A small self-supervised image encoder, trained from scratch.
Data: trained on simulated stained blood smears, 48750 training examples.
Rows from block 6, named by matrix and row number. Each number is 50 + 12 x the weight over its row's rms, rounded and kept within 0 to 99. All counts start at 0. After the name is the row's rms in percent of the matrix's.
# k: attention key (model.blocks.6.attn.k.weight, 160x320), inputs 216-269
k.29 121:56 38 29 39 53 67 49 28 33 49 53 63 35 67 31 48 48 29 50 39 51 37 43 47 19 60 37 57 55 27 67 53 65 51 43 46 59 58 40 48 62 46 30 53 49 46 48 45 50 59 57 61 51 36
k.30 087:47 55 58 70 59 42 38 55 53 60 32 40 32 56 54 45 22 69 41 26 61 57 47 60 34 64 77 27 33 59 56 27 55 48 56 53 50 50 36 46 65 55 61 36 36 54 43 34 65 64 39 38 46 60
k.31 104:34 42 45 61 46 34 42 50 52 57 53 25 49 56 61 45 43 68 39 39 52 37 45 49 67 43 85 36 44 60 44 38 34 65 35 41 37 35 53 50 53 48 40 42 51 33 31 46 50 44 35 50 61 53
k.32 122:69 36 45 58 33 64 65 34 37 67 33 69 51 71 46 24 50 59 65 35 40 30 51 65 23 39 53 47 50 30 59 44 60 45 29 76 70 48 37 46 48 74 63 59 31 64 47 55 68 61 54 64 48 42
k.33 085:39 47 40 52 51 49 56 55 72 42 63 25 58 58 49 46 78 42 59 78 53 54 32 73 48 47 33 46 55 43 37 65 52 63 55 52 46 42 46 59 40 40 48 62 66 45 62 69 54 62 29 41 47 49
k.34 104:40 29 45 57 39 68 42 57 48 35 54 57 58 52 37 31 62 58 67 37 56 62 52 60 34 51 44 56 52 53 40 43 45 48 51 63 46 59 46 51 46 56 55 55 67 60 60 52 35 38 48 63 48 38
k.35 106:64 54 58 45 53 34 48 64 54 57 48 63 52 53 81 39 41 61 56 47 54 35 53 28 49 59 83 50 44 63 41 53 43 60 33 50 47 43 39 56 59 62 52 57 44 37 58 51 68 48 41 33 43 79
k.36 138:29 62 60 57 68 40 44 67 72 33 71 40 48 33 53 75 62 59 37 61 52 52 54 38 55 54 43 55 66 51 28 71 49 62 71 30 30 52 50 44 31 41 51 60 70 44 43 50 25 47 32 54 39 65
k.37 090:52 64 75 60 50 55 40 46 32 54 55 45 51 39 64 51 17 39 51 37 60 54 38 43 61 55 69 51 37 38 58 53 45 61 56 33 36 36 34 67 50 47 42 61 51 35 49 45 65 67 48 43 47 67
k.38 122:55 50 31 51 41 55 62 37 49 58 45 65 56 53 35 42 36 46 66 28 41 35 42 50 40 47 52 43 44 36 56 45 54 61 31 55 60 51 56 58 49 61 49 44 51 49 61 47 66 64 75 43 65 48
k.39 106:41 46 83 50 54 47 45 46 38 48 42 56 47 54 85 52 25 55 57 54 46 46 62 27 66 40 66 49 29 66 57 50 60 44 39 35 58 45 44 48 70 39 49 50 28 36 53 50 51 67 52 46 57 73
k.40 094:61 71 53 57 34 38 65 55 55 48 58 46 39 41 56 59 42 62 33 50 43 31 49 37 45 36 57 51 50 49 51 42 55 57 38 49 64 36 33 65 42 35 45 37 44 31 54 46 66 52 53 59 66 43
k.41 088:57 62 39 61 49 51 48 51 74 60 57 31 64 52 23 69 53 51 42 67 39 49 40 43 63 54 52 34 52 38 32 63 57 62 75 33 30 76 42 41 26 62 66 37 45 41 46 43 60 36 51 63 61 41
k.42 109:50 36 24 42 54 75 49 27 44 56 63 47 42 46 31 39 68 65 68 57 51 70 52 66 32 46 40 57 54 49 55 47 42 39 70 56 62 55 56 32 40 57 34 45 46 48 44 46 38 44 54 60 51 25
k.43 100:67 68 66 28 52 50 43 51 34 71 37 50 43 64 63 62 20 56 39 53 51 54 49 35 60 43 79 40 30 41 57 46 64 61 32 39 55 21 45 69 46 56 41 30 40 35 60 47 51 45 48 33 64 69
k.44 101:52 48 65 34 41 41 37 39 50 59 55 54 33 55 75 61 17 42 28 35 37 51 68 48 46 36 69 31 45 46 56 65 61 37 37 46 34 34 59 63 55 37 41 32 34 33 56 56 57 53 58 58 47 59
k.45 116:53 58 75 55 55 45 32 69 58 42 49 49 45 40 48 53 55 58 50 61 51 68 70 50 60 63 57 40 57 62 31 58 44 45 69 36 37 34 42 39 49 29 57 40 73 33 52 52 35 54 30 42 56 58
k.46 138:73 42 32 52 46 57 48 43 49 55 40 61 44 63 34 43 46 60 67 26 43 44 38 49 25 62 34 43 47 53 67 39 51 57 30 54 59 55 40 62 50 54 39 63 40 68 56 42 51 49 57 45 59 41
k.47 088:53 59 67 74 44 29 39 54 52 47 40 40 47 43 59 71 68 65 54 62 55 65 57 51 42 61 30 49 45 63 35 69 62 35 57 53 43 37 36 49 40 59 63 61 46 43 55 49 58 38 56 49 65 76
k.48 111:60 57 20 49 37 72 38 44 55 42 57 51 50 38 41 40 80 49 62 53 48 62 52 52 34 50 16 66 60 51 59 63 38 65 52 71 49 72 62 47 51 56 53 50 47 68 48 59 45 52 51 62 52 33
k.49 097:66 55 71 62 67 44 59 53 46 47 38 39 51 58 69 75 39 39 60 61 49 56 68 33 67 45 72 31 50 49 39 39 40 43 38 43 35 49 36 64 59 49 63 62 36 54 54 61 45 39 40 42 68 58
k.50 090:41 48 77 28 50 57 44 61 47 34 50 37 54 42 42 66 36 54 59 27 33 33 48 35 56 50 79 55 49 53 37 56 52 66 26 55 52 54 55 44 49 45 67 38 49 30 54 36 37 53 47 43 35 62
k.51 100:49 64 76 45 50 51 47 56 42 42 57 51 46 47 73 65 41 56 33 69 54 42 64 61 69 64 59 37 71 41 52 75 35 40 53 23 51 51 52 33 54 28 56 47 53 48 50 40 55 42 42 53 60 70
k.52 090:57 51 46 75 65 42 60 51 46 29 57 57 52 44 49 63 77 45 30 52 50 76 32 42 53 44 33 42 50 55 58 51 36 39 59 62 48 68 51 28 56 31 47 64 72 58 42 42 61 36 58 73 32 51
k.53 084:37 65 69 52 66 43 34 50 44 61 53 51 48 34 70 58 29 54 64 53 38 46 50 35 47 65 70 50 38 47 62 41 60 47 69 58 67 33 35 63 39 67 54 64 55 47 47 60 37 59 56 57 72 54
k.54 090:49 31 46 58 42 65 46 46 61 61 42 53 25 49 48 41 56 33 61 39 50 67 57 61 53 44 44 47 62 28 58 48 41 64 63 70 64 51 68 58 40 66 33 62 46 46 33 62 37 66 53 67 52 38
k.55 097:64 58 80 51 61 50 53 58 58 54 50 46 63 47 70 58 33 57 44 31 48 30 41 24 50 63 82 54 42 54 49 60 58 41 56 31 43 47 55 72 61 50 52 60 43 29 58 52 65 39 36 45 36 47
k.56 100:41 58 77 51 42 24 51 54 31 46 56 47 36 49 73 36 45 49 62 52 33 34 62 47 46 35 63 28 30 55 42 33 39 64 31 25 63 44 40 66 45 47 47 44 45 47 46 41 55 49 40 33 50 67
k.57 092:50 40 53 33 58 73 59 35 35 64 29 52 40 69 32 36 33 42 65 30 34 32 34 64 32 57 40 43 37 58 47 43 67 51 41 48 53 59 56 64 63 70 57 61 48 63 58 61 64 67 62 48 71 41
k.58 102:62 54 24 71 47 54 37 50 54 53 39 58 58 44 27 48 67 62 51 62 39 51 46 57 48 56 23 42 58 45 57 58 52 55 61 55 52 68 37 31 41 52 53 62 46 62 42 56 56 47 66 51 61 31
k.59 101:44 49 63 52 56 27 45 43 44 57 60 54 37 43 76 60 35 55 45 44 38 29 62 32 71 39 59 29 45 58 51 57 58 40 57 39 63 45 34 60 72 57 65 46 34 54 39 51 53 64 37 58 51 60
k.60 089:59 50 55 60 40 45 51 57 36 41 44 64 33 55 52 49 33 59 45 59 45 57 54 52 56 41 55 43 49 38 37 39 57 58 41 56 36 45 44 58 59 49 65 44 44 46 49 33 37 41 42 43 56 47
k.61 099:37 35 49 49 42 58 52 46 57 48 53 50 50 51 33 39 74 60 62 38 51 68 55 61 47 38 43 57 76 37 54 64 60 39 61 62 59 79 39 48 38 35 33 58 71 69 49 53 42 50 42 62 48 43
k.62 102:55 57 46 55 37 57 63 51 48 50 38 50 45 60 27 33 50 43 63 31 60 44 32 43 24 42 33 52 37 56 56 44 41 63 31 68 63 66 65 41 56 54 45 60 53 53 42 64 41 62 52 52 42 22
k.63 089:64 57 36 75 55 35 33 40 58 34 59 32 71 42 29 58 82 58 62 72 66 71 44 67 61 67 42 42 49 54 34 46 33 33 47 60 42 70 55 28 42 39 37 57 54 28 49 63 35 27 55 43 61 69
k.64 088:26 38 68 47 35 55 56 70 61 35 63 58 33 30 54 56 74 64 63 63 41 44 57 55 41 41 57 56 64 60 52 52 46 39 71 63 52 65 65 39 40 43 64 58 47 47 54 44 65 53 38 42 34 60
k.65 102:44 43 61 62 48 43 72 27 30 55 46 62 65 54 58 65 38 57 64 49 35 29 29 64 38 57 41 27 50 61 64 58 59 46 55 34 55 39 50 44 56 61 61 27 33 27 56 56 68 59 46 58 39 44
k.66 098:46 42 51 48 40 68 26 65 76 36 64 41 42 43 37 55 61 52 35 55 62 61 36 59 47 64 49 42 49 62 26 59 31 57 71 51 35 46 58 49 57 30 49 44 78 54 44 52 33 48 39 47 49 38
k.67 125:47 42 68 58 66 42 35 51 55 49 69 33 43 52 69 68 38 70 50 72 50 62 53 45 54 62 64 62 67 66 29 59 45 54 66 39 43 49 54 29 38 48 57 46 63 29 36 54 44 26 51 32 40 62
k.68 085:59 39 30 55 35 44 35 34 23 44 43 47 64 57 44 52 35 44 65 45 22 63 48 31 60 36 44 30 62 32 33 37 48 32 44 42 55 47 53 64 57 34 54 42 40 54 44 45 58 42 64 67 51 35
k.69 088:73 28 50 55 49 51 42 64 44 52 68 44 52 47 63 78 57 62 45 60 48 63 57 33 68 40 45 37 66 40 35 33 39 43 49 49 56 77 54 50 61 45 51 63 42 34 53 39 69 36 39 52 56 60
k.70 108:55 65 36 45 54 60 58 49 39 34 38 54 53 47 40 33 59 30 43 39 44 31 55 54 34 58 52 40 42 29 71 47 55 50 43 53 58 52 40 56 49 54 50 38 26 49 50 50 68 68 60 43 60 40
k.71 100:46 69 57 47 40 62 33 41 38 53 28 61 58 46 48 45 48 27 52 34 69 48 55 54 46 46 40 46 56 35 75 34 58 51 27 65 54 35 48 49 64 39 53 66 34 60 59 43 53 79 58 54 63 36
k.72 098:67 53 65 66 41 30 47 47 63 68 43 46 37 50 61 25 31 60 54 56 37 52 33 59 45 67 55 59 59 55 49 52 53 65 59 35 41 42 56 58 48 48 64 54 61 42 55 71 52 54 46 45 59 66
k.73 092:67 46 60 51 50 22 69 44 46 51 53 48 58 54 64 46 38 67 69 28 58 43 56 58 58 59 62 58 38 55 55 56 70 66 53 51 63 32 37 43 44 58 64 43 39 52 42 51 46 59 51 49 60 62
k.74 083:68 32 60 51 55 46 58 31 68 48 50 42 66 69 46 52 61 53 55 72 33 33 42 57 53 56 68 61 39 46 58 60 42 44 37 64 35 55 58 46 32 52 43 33 66 60 39 55 47 54 45 38 51 62
k.75 097:36 22 55 36 47 48 40 53 58 61 73 42 38 43 67 63 60 63 35 74 36 71 39 58 51 71 35 47 47 59 27 67 53 40 77 27 50 71 63 26 36 55 39 57 63 55 34 58 64 42 38 46 52 46
k.76 118:73 55 48 47 50 52 48 34 53 48 51 70 53 70 57 27 38 31 61 24 37 40 35 53 54 48 64 29 36 31 75 48 45 69 48 46 46 35 35 70 54 73 63 37 36 59 57 40 50 70 53 64 56 46
k.77 086:33 50 49 60 62 48 38 56 39 51 66 43 70 34 59 71 59 47 29 57 39 65 58 66 50 41 75 41 65 54 51 53 47 54 49 57 55 39 30 32 60 61 53 30 64 22 47 53 52 55 31 62 43 43
k.78 111:51 55 35 36 48 41 61 50 42 34 42 62 56 68 57 34 46 39 64 20 49 40 53 56 30 46 65 49 46 35 73 49 62 60 23 52 49 44 52 58 71 75 65 53 46 51 57 47 63 52 71 71 48 39
k.79 104:52 54 46 32 34 51 42 64 43 55 38 60 50 56 51 30 62 34 61 25 60 60 45 35 36 40 40 61 40 34 65 33 54 32 38 69 61 47 59 45 67 58 39 64 42 57 55 57 43 56 52 69 51 47
k.80 089:57 41 44 35 55 75 60 67 57 54 48 62 55 56 28 57 55 58 64 41 59 75 38 67 35 63 25 67 67 35 24 64 33 52 49 60 31 44 62 56 57 59 40 37 75 60 37 59 31 41 52 54 26 51
k.81 107:24 61 54 40 56 40 29 57 76 60 48 33 40 49 66 58 66 39 33 77 50 55 45 50 53 53 34 65 56 59 25 64 42 61 70 61 48 46 46 47 37 34 46 63 52 38 67 51 48 34 47 50 49 60
k.82 109:57 48 72 48 61 43 44 48 50 37 67 33 46 56 45 50 40 71 47 58 54 52 37 41 60 40 69 42 65 59 58 35 38 42 55 24 51 49 58 45 32 51 49 38 59 30 32 62 52 34 36 38 53 49
k.83 079:30 56 37 60 61 42 53 49 29 54 55 43 66 43 28 56 31 61 56 66 38 64 70 29 47 36 32 40 51 46 46 37 39 38 39 57 67 62 34 49 53 53 52 70 31 37 32 44 37 39 47 33 61 63
k.84 097:39 58 71 53 48 51 46 31 42 52 48 30 71 43 59 54 40 72 59 62 58 48 45 46 64 42 58 53 59 47 55 51 49 44 57 40 55 53 50 57 29 67 48 40 63 45 39 56 68 28 47 58 52 52
k.85 094:46 59 54 34 41 60 51 39 66 49 41 43 31 33 50 27 57 51 58 32 72 46 55 48 45 38 45 50 58 62 60 43 46 61 44 67 71 51 66 60 75 36 50 58 42 52 52 53 54 57 52 41 60 43
k.86 103:60 38 41 38 47 63 37 42 39 53 49 46 54 40 53 50 44 42 59 50 41 61 54 59 47 34 54 44 60 58 57 59 70 27 34 71 71 69 54 41 67 34 30 61 39 72 58 63 54 63 55 38 47 42
k.87 096:47 59 53 72 47 49 55 42 52 63 39 53 65 58 60 35 34 56 47 40 47 29 37 42 48 60 66 31 41 38 68 39 62 58 60 46 51 49 51 37 43 47 42 56 36 28 52 66 54 48 58 57 68 62
k.88 090:56 48 67 39 37 49 71 35 39 29 54 43 46 44 57 42 51 59 28 70 60 45 49 29 70 30 65 55 68 56 51 40 53 63 48 65 33 50 54 43 42 54 43 44 63 40 52 49 49 53 43 25 50 52
k.89 086:32 57 30 68 49 56 61 63 67 45 56 56 50 61 34 30 45 66 33 51 62 62 66 58 39 40 55 40 34 62 70 54 71 48 56 35 52 36 48 57 52 30 63 39 42 44 59 43 50 60 53 49 65 37
k.90 083:31 55 63 70 54 59 67 70 55 59 70 52 54 56 44 65 36 48 50 64 37 77 56 67 53 63 31 50 51 62 28 60 38 55 49 49 60 44 61 44 41 67 35 68 46 56 50 53 71 60 28 38 43 69
k.91 097:47 59 71 51 57 50 65 37 53 45 70 49 62 57 41 46 28 46 41 65 50 42 54 51 41 65 59 60 63 60 61 40 41 56 59 55 52 30 52 38 25 56 40 42 49 48 64 45 64 25 36 48 48 51
k.92 082:27 66 67 66 62 25 23 40 65 61 44 31 41 51 63 59 65 34 41 65 45 44 49 34 54 35 66 54 62 41 36 42 45 77 58 44 63 44 36 59 41 59 46 51 45 63 41 69 54 47 34 57 57 41
k.93 100:32 46 47 44 67 70 56 59 52 34 61 38 61 50 52 68 75 36 41 59 45 62 70 35 56 52 36 61 54 44 26 61 53 27 61 70 59 57 51 55 53 39 60 55 46 72 63 37 39 60 41 37 42 62
k.94 098:63 55 46 26 49 64 41 43 40 45 34 66 56 62 61 30 57 27 39 49 42 53 62 51 45 34 28 62 35 39 60 47 65 54 55 73 61 65 48 40 72 61 63 53 36 56 68 40 49 46 40 38 56 52
k.95 081:48 34 30 48 64 62 65 42 61 56 36 68 30 30 65 48 39 42 35 55 75 53 48 73 34 47 31 57 51 33 66 46 55 73 75 46 39 66 43 45 35 41 42 63 63 47 53 38 54 42 55 47 55 34
k.96 095:38 35 65 53 57 54 59 57 66 43 51 47 36 57 49 67 75 59 59 69 49 59 46 62 35 62 42 64 71 39 27 63 55 28 64 57 39 58 59 48 47 44 58 59 63 67 61 69 52 29 32 44 31 64
k.97 082:42 65 45 50 67 51 28 45 39 36 65 42 39 29 61 50 66 42 54 65 40 42 35 57 66 45 38 68 67 60 57 69 32 31 69 28 59 36 58 50 57 59 34 31 54 46 47 44 33 44 51 64 61 58
k.98 085:56 53 38 72 59 47 34 40 45 50 38 63 60 52 41 45 49 39 71 59 54 51 62 65 38 65 62 31 35 48 54 40 45 62 49 75 49 37 46 58 72 42 48 42 44 51 47 56 34 66 41 71 40 34
k.99 109:36 50 43 52 62 62 52 64 71 36 54 57 33 34 71 51 79 61 54 62 43 77 64 44 47 59 58 60 70 45 27 67 37 32 72 59 37 49 47 40 34 30 55 36 62 52 49 42 54 50 27 53 45 42
k.100 120:72 53 44 42 31 54 61 45 38 43 26 66 55 79 40 32 36 39 58 40 56 50 48 52 46 56 39 55 37 49 69 34 65 59 34 69 69 48 43 49 59 76 52 38 27 48 37 53 71 53 70 68 49 37
k.101 111:49 62 54 51 31 29 57 56 46 63 55 60 54 45 60 43 40 56 65 59 41 54 57 51 65 54 62 48 39 42 73 49 45 56 53 36 45 51 52 70 65 51 51 38 48 49 50 60 59 76 54 46 45 73
k.102 101:55 50 40 63 28 57 55 60 36 53 44 68 49 79 37 31 35 49 53 22 48 33 51 51 49 44 50 33 38 34 70 28 58 70 23 41 55 47 53 53 51 75 64 54 44 41 48 58 70 56 70 72 42 57
k.103 136:77 55 40 62 39 55 63 48 46 40 29 75 54 63 46 45 34 45 54 27 46 42 51 54 32 48 36 42 49 46 55 34 48 48 30 64 53 42 59 58 59 74 49 41 35 65 50 62 55 43 67 57 41 40
k.104 105:68 38 32 39 39 67 54 49 55 49 50 62 57 53 49 49 53 27 51 35 57 49 41 46 25 51 33 44 32 43 62 45 46 58 42 75 69 47 57 34 65 50 51 56 32 73 64 64 58 64 55 54 45 25
k.105 098:47 39 50 69 46 64 55 35 35 41 46 63 57 62 41 53 55 48 45 49 57 53 33 69 30 39 33 52 40 45 34 40 52 64 61 53 44 73 66 46 37 57 55 61 47 56 52 49 55 28 54 73 57 32
k.106 100:68 66 35 38 34 28 40 55 52 42 47 51 63 65 54 28 34 48 46 26 46 38 51 44 47 41 80 43 50 46 56 35 44 66 32 27 48 37 38 74 44 66 40 53 31 34 62 42 63 67 62 50 70 52
k.107 114:62 44 37 65 52 48 61 59 43 49 45 78 60 59 59 51 24 58 66 36 56 48 47 44 46 59 50 32 32 41 70 29 57 70 37 50 57 54 34 48 54 73 37 37 28 55 39 58 66 60 57 59 62 58
k.108 112:24 52 63 46 43 30 46 42 75 34 62 38 39 45 66 44 68 45 46 75 49 64 47 44 69 40 68 44 44 56 42 65 33 54 61 57 31 44 46 36 30 41 50 62 58 38 58 36 39 47 41 47 51 68
k.109 107:68 45 50 67 33 74 56 51 39 51 56 73 32 64 33 56 45 30 50 26 54 46 41 71 49 59 38 45 34 34 56 28 52 35 29 69 74 42 63 35 41 63 53 38 45 44 42 53 53 55 42 72 60 34
k.110 129:29 48 59 43 53 35 34 48 72 47 74 34 60 37 68 54 49 67 49 61 42 71 53 35 60 52 64 57 66 68 39 77 48 55 57 38 27 54 56 39 50 40 57 45 78 39 55 38 38 52 34 46 57 49
k.111 097:58 35 47 57 64 61 49 39 55 41 71 56 48 30 48 51 66 58 32 62 54 73 38 51 30 41 40 58 44 45 31 47 34 46 51 71 38 52 74 31 49 33 31 54 66 57 65 37 40 38 54 63 47 29
k.112 088:31 60 41 37 62 25 49 49 46 35 59 60 51 34 68 37 52 67 26 61 70 58 43 36 67 34 67 44 61 68 44 38 64 42 52 39 61 58 54 45 33 56 66 35 50 49 62 46 38 40 53 33 50 61
k.113 090:45 40 26 61 45 49 43 27 33 67 31 72 34 46 44 40 70 38 64 67 36 43 33 41 24 75 39 37 52 47 32 59 45 54 52 78 46 46 35 42 63 71 52 35 55 48 32 66 58 45 64 57 36 37
k.114 095:62 47 47 54 71 80 49 55 72 45 41 57 57 58 46 62 57 38 59 52 29 54 46 58 51 43 50 44 44 29 29 57 40 61 54 51 36 70 44 39 60 49 36 50 47 50 42 35 60 43 57 45 42 38
k.115 087:35 43 57 53 63 39 51 66 65 57 66 47 32 41 49 61 46 29 62 62 60 54 35 59 40 53 36 45 41 66 37 75 32 29 71 51 42 36 65 32 32 51 47 50 57 67 72 52 56 24 32 59 50 28
k.116 088:39 51 68 33 61 71 50 55 59 42 50 33 51 63 30 59 79 31 51 59 40 57 40 54 52 38 30 46 63 37 29 71 58 38 67 65 42 50 53 32 32 54 61 46 43 45 50 47 33 25 56 34 42 51
k.117 095:51 57 41 63 31 33 45 41 59 65 41 37 64 45 72 33 29 65 59 35 57 27 38 54 73 31 71 50 60 63 55 32 65 57 37 32 51 54 36 79 66 50 44 59 35 55 38 30 52 57 46 51 63 57
k.118 098:67 56 45 42 58 28 50 58 49 54 56 36 46 58 51 28 31 73 54 41 66 34 53 30 76 63 74 48 44 62 70 44 43 61 44 38 65 37 56 53 49 67 65 65 57 45 47 50 54 72 40 30 45 49
k.119 089:38 55 40 36 59 44 31 52 65 42 46 50 56 31 48 56 48 44 36 56 43 47 73 43 72 56 53 46 41 54 68 56 34 57 58 36 31 35 48 64 63 33 38 35 64 57 54 54 66 68 55 52 60 67
k.120 105:60 43 57 35 38 23 49 54 42 63 49 59 53 58 50 44 19 47 48 32 58 38 34 39 75 32 63 31 46 64 48 47 71 50 39 27 39 38 47 64 51 38 59 42 52 33 56 36 68 60 48 41 73 81
k.121 087:46 47 52 41 29 46 67 48 64 52 46 35 51 61 38 26 27 42 41 40 43 54 46 50 66 32 40 40 57 46 59 40 51 65 45 20 55 59 40 58 61 62 43 64 35 40 58 61 62 42 60 50 69 68
k.122 101:37 59 67 59 65 65 59 48 68 38 49 58 51 36 34 52 66 39 64 65 48 74 55 58 33 63 38 62 45 37 34 69 57 32 56 72 59 43 50 24 50 50 47 43 65 50 56 55 56 51 42 68 52 25
k.123 098:62 63 40 50 38 26 60 44 37 41 54 49 59 63 56 32 46 48 36 51 61 23 44 30 61 33 78 33 32 47 49 45 60 69 26 24 61 56 37 45 72 56 55 56 55 50 44 50 66 71 67 35 66 57
k.124 100:33 48 56 43 43 54 57 42 51 31 61 42 41 33 36 57 81 49 49 50 61 47 65 54 33 40 52 68 44 47 30 43 41 30 51 51 56 57 41 29 51 58 55 53 68 49 56 49 32 41 55 70 42 46
k.125 091:60 62 41 34 60 50 38 45 64 58 44 46 46 49 60 75 54 60 40 63 51 59 65 66 45 65 44 58 39 74 28 42 60 27 58 38 37 45 58 55 33 58 60 60 61 25 39 43 64 26 34 29 55 63
k.126 092:49 40 45 33 67 58 39 59 76 54 69 46 68 42 71 64 56 70 29 67 43 44 35 54 73 29 53 50 71 46 40 58 53 72 54 24 30 31 53 37 53 48 39 57 66 42 65 57 47 45 38 24 33 68
k.127 102:46 32 47 51 48 58 34 65 63 61 51 32 44 50 66 65 62 50 43 63 40 71 58 44 59 47 45 44 64 49 36 44 47 35 58 48 53 62 51 49 25 51 45 42 55 38 66 42 34 29 48 44 39 66
k.128 092:63 41 55 39 32 36 48 34 34 75 28 61 63 66 29 32 41 49 69 64 35 62 39 57 52 39 40 48 56 40 65 42 33 61 33 40 53 61 39 39 43 54 51 71 46 63 33 60 65 43 45 51 51 55
k.129 097:45 52 49 56 50 49 58 44 34 50 35 49 30 46 54 31 58 47 59 28 46 62 34 62 40 68 36 39 45 35 61 32 47 39 50 60 54 33 59 36 42 68 59 72 45 55 51 55 45 68 59 41 45 34
k.130 082:50 51 46 54 63 37 61 39 33 48 58 51 51 45 58 66 58 28 48 31 38 50 58 62 67 44 70 56 61 39 51 48 43 33 48 67 43 40 48 43 41 53 36 49 48 42 59 37 63 58 39 66 47 63
k.131 086:62 39 51 56 44 52 44 59 63 37 30 36 73 36 39 34 39 50 58 48 53 45 52 69 47 66 74 30 43 35 55 34 35 43 32 57 55 33 57 65 69 41 48 53 34 57 33 64 42 44 44 50 60 64
k.132 082:46 40 52 63 41 52 52 34 68 65 58 32 47 36 56 46 56 62 39 61 35 74 43 50 41 66 65 55 38 68 33 62 38 24 44 41 69 59 71 56 28 47 49 61 39 54 65 59 54 32 58 44 66 49
k.133 097:40 59 39 51 71 59 51 61 44 39 66 58 58 58 60 58 70 62 69 39 72 68 34 52 59 37 21 67 74 58 39 47 67 62 55 72 38 49 77 61 58 66 48 49 70 48 61 61 32 58 45 44 34 41
k.134 131:56 49 42 42 33 48 55 37 38 64 38 61 49 77 49 35 34 45 50 38 50 51 39 52 32 47 37 47 52 50 60 41 65 38 30 51 57 63 58 41 51 59 32 51 45 51 55 62 62 61 63 48 66 32
k.135 098:43 56 60 52 78 56 37 50 61 63 64 53 52 44 70 41 56 38 53 46 39 67 42 63 45 59 43 75 57 51 54 36 57 48 74 64 55 49 75 44 42 39 39 46 69 42 47 49 50 50 51 60 32 51
k.136 097:71 44 35 42 51 66 55 49 30 68 44 54 35 51 34 35 49 47 66 30 47 41 53 57 29 43 26 63 38 41 42 26 40 56 51 58 52 65 48 48 67 72 54 63 65 46 40 62 70 41 51 51 51 34
k.137 097:47 55 35 47 54 76 39 32 61 52 45 62 36 41 57 41 62 50 61 52 52 70 52 57 53 39 15 49 76 51 35 60 62 49 56 52 43 69 53 33 58 45 43 61 51 71 51 62 57 38 67 67 40 52
k.138 114:66 66 58 51 49 52 69 53 41 46 44 76 58 77 53 33 42 50 59 22 48 30 50 48 44 53 64 53 26 41 51 36 45 46 33 38 69 48 54 57 62 70 52 43 37 51 43 60 76 58 54 50 41 51
k.139 091:43 52 76 57 66 47 64 54 38 60 43 37 59 36 59 61 54 33 51 44 54 67 42 38 37 71 60 36 41 60 35 52 56 43 28 53 60 54 55 39 40 63 58 45 25 56 41 47 71 66 62 29 62 51
k.140 086:64 75 74 36 58 61 41 70 61 32 36 48 53 47 62 67 44 53 36 47 55 64 55 54 36 44 47 54 31 70 54 45 42 40 64 63 63 40 44 69 61 67 55 62 69 50 71 23 38 56 56 44 60 69
k.141 118:34 49 52 45 58 36 42 70 58 38 47 38 48 53 71 55 64 53 55 58 58 50 64 33 75 37 73 44 64 67 43 51 37 38 62 30 32 47 35 47 48 28 45 33 65 46 58 51 37 46 33 36 61 66
k.142 086:62 40 33 34 63 45 43 68 72 72 55 53 30 57 67 62 66 70 51 57 67 42 55 59 59 48 39 65 61 67 49 47 47 70 61 58 27 62 54 62 42 37 67 36 77 62 42 48 31 49 47 41 47 70
k.143 093:56 31 44 52 44 64 66 53 40 55 45 54 43 43 36 55 67 54 54 40 66 63 53 37 32 39 42 65 69 33 43 59 43 64 49 55 49 71 73 49 47 44 50 67 61 53 50 30 46 34 56 51 30 55
k.144 095:59 29 67 57 64 67 56 47 67 56 68 45 34 60 64 54 67 48 36 34 44 51 41 54 37 60 35 74 47 60 62 44 31 47 74 61 44 43 74 27 45 60 52 66 78 40 55 39 55 36 46 67 49 53
k.145 100:39 52 43 39 44 42 38 37 75 58 71 53 51 51 44 64 65 49 41 56 47 57 45 56 47 57 67 43 71 55 47 46 57 40 63 28 45 54 44 44 26 36 41 32 61 57 59 40 45 51 37 37 53 73
k.146 142:33 41 57 52 51 45 41 58 55 41 53 40 45 42 63 75 60 58 43 68 50 47 62 36 66 38 57 51 56 72 44 61 37 55 60 38 41 35 58 39 36 33 55 48 69 37 57 47 36 34 44 44 43 74
k.147 089:63 77 63 38 59 22 40 70 36 30 50 70 70 47 39 50 25 39 53 45 38 50 48 62 57 52 59 43 46 52 39 37 58 57 39 66 45 24 29 52 46 39 46 50 29 33 50 45 70 61 57 50 71 68
k.148 098:54 64 56 38 40 45 57 53 48 35 59 59 49 35 50 72 39 59 40 60 67 60 43 56 77 50 69 30 36 49 52 40 68 39 34 42 49 43 48 58 53 54 40 52 37 34 29 48 41 48 34 36 68 49
k.149 086:33 54 36 39 64 68 37 39 68 57 65 39 59 51 55 44 52 52 54 58 72 50 61 46 52 52 48 52 67 51 65 54 64 62 45 57 53 55 51 43 47 65 69 43 70 65 47 43 41 59 45 42 53 60
k.150 095:35 43 58 52 33 24 64 63 33 70 56 59 68 67 47 51 48 58 42 41 57 27 65 28 49 53 69 37 47 49 57 61 42 50 55 38 52 37 24 75 61 36 58 51 41 35 54 49 40 73 34 34 51 42
k.151 105:70 40 54 51 61 67 66 58 37 60 42 59 35 64 45 28 33 51 62 52 51 36 61 36 48 43 41 41 44 33 56 33 69 47 34 47 60 63 45 59 46 71 61 45 29 60 40 38 70 50 66 66 61 47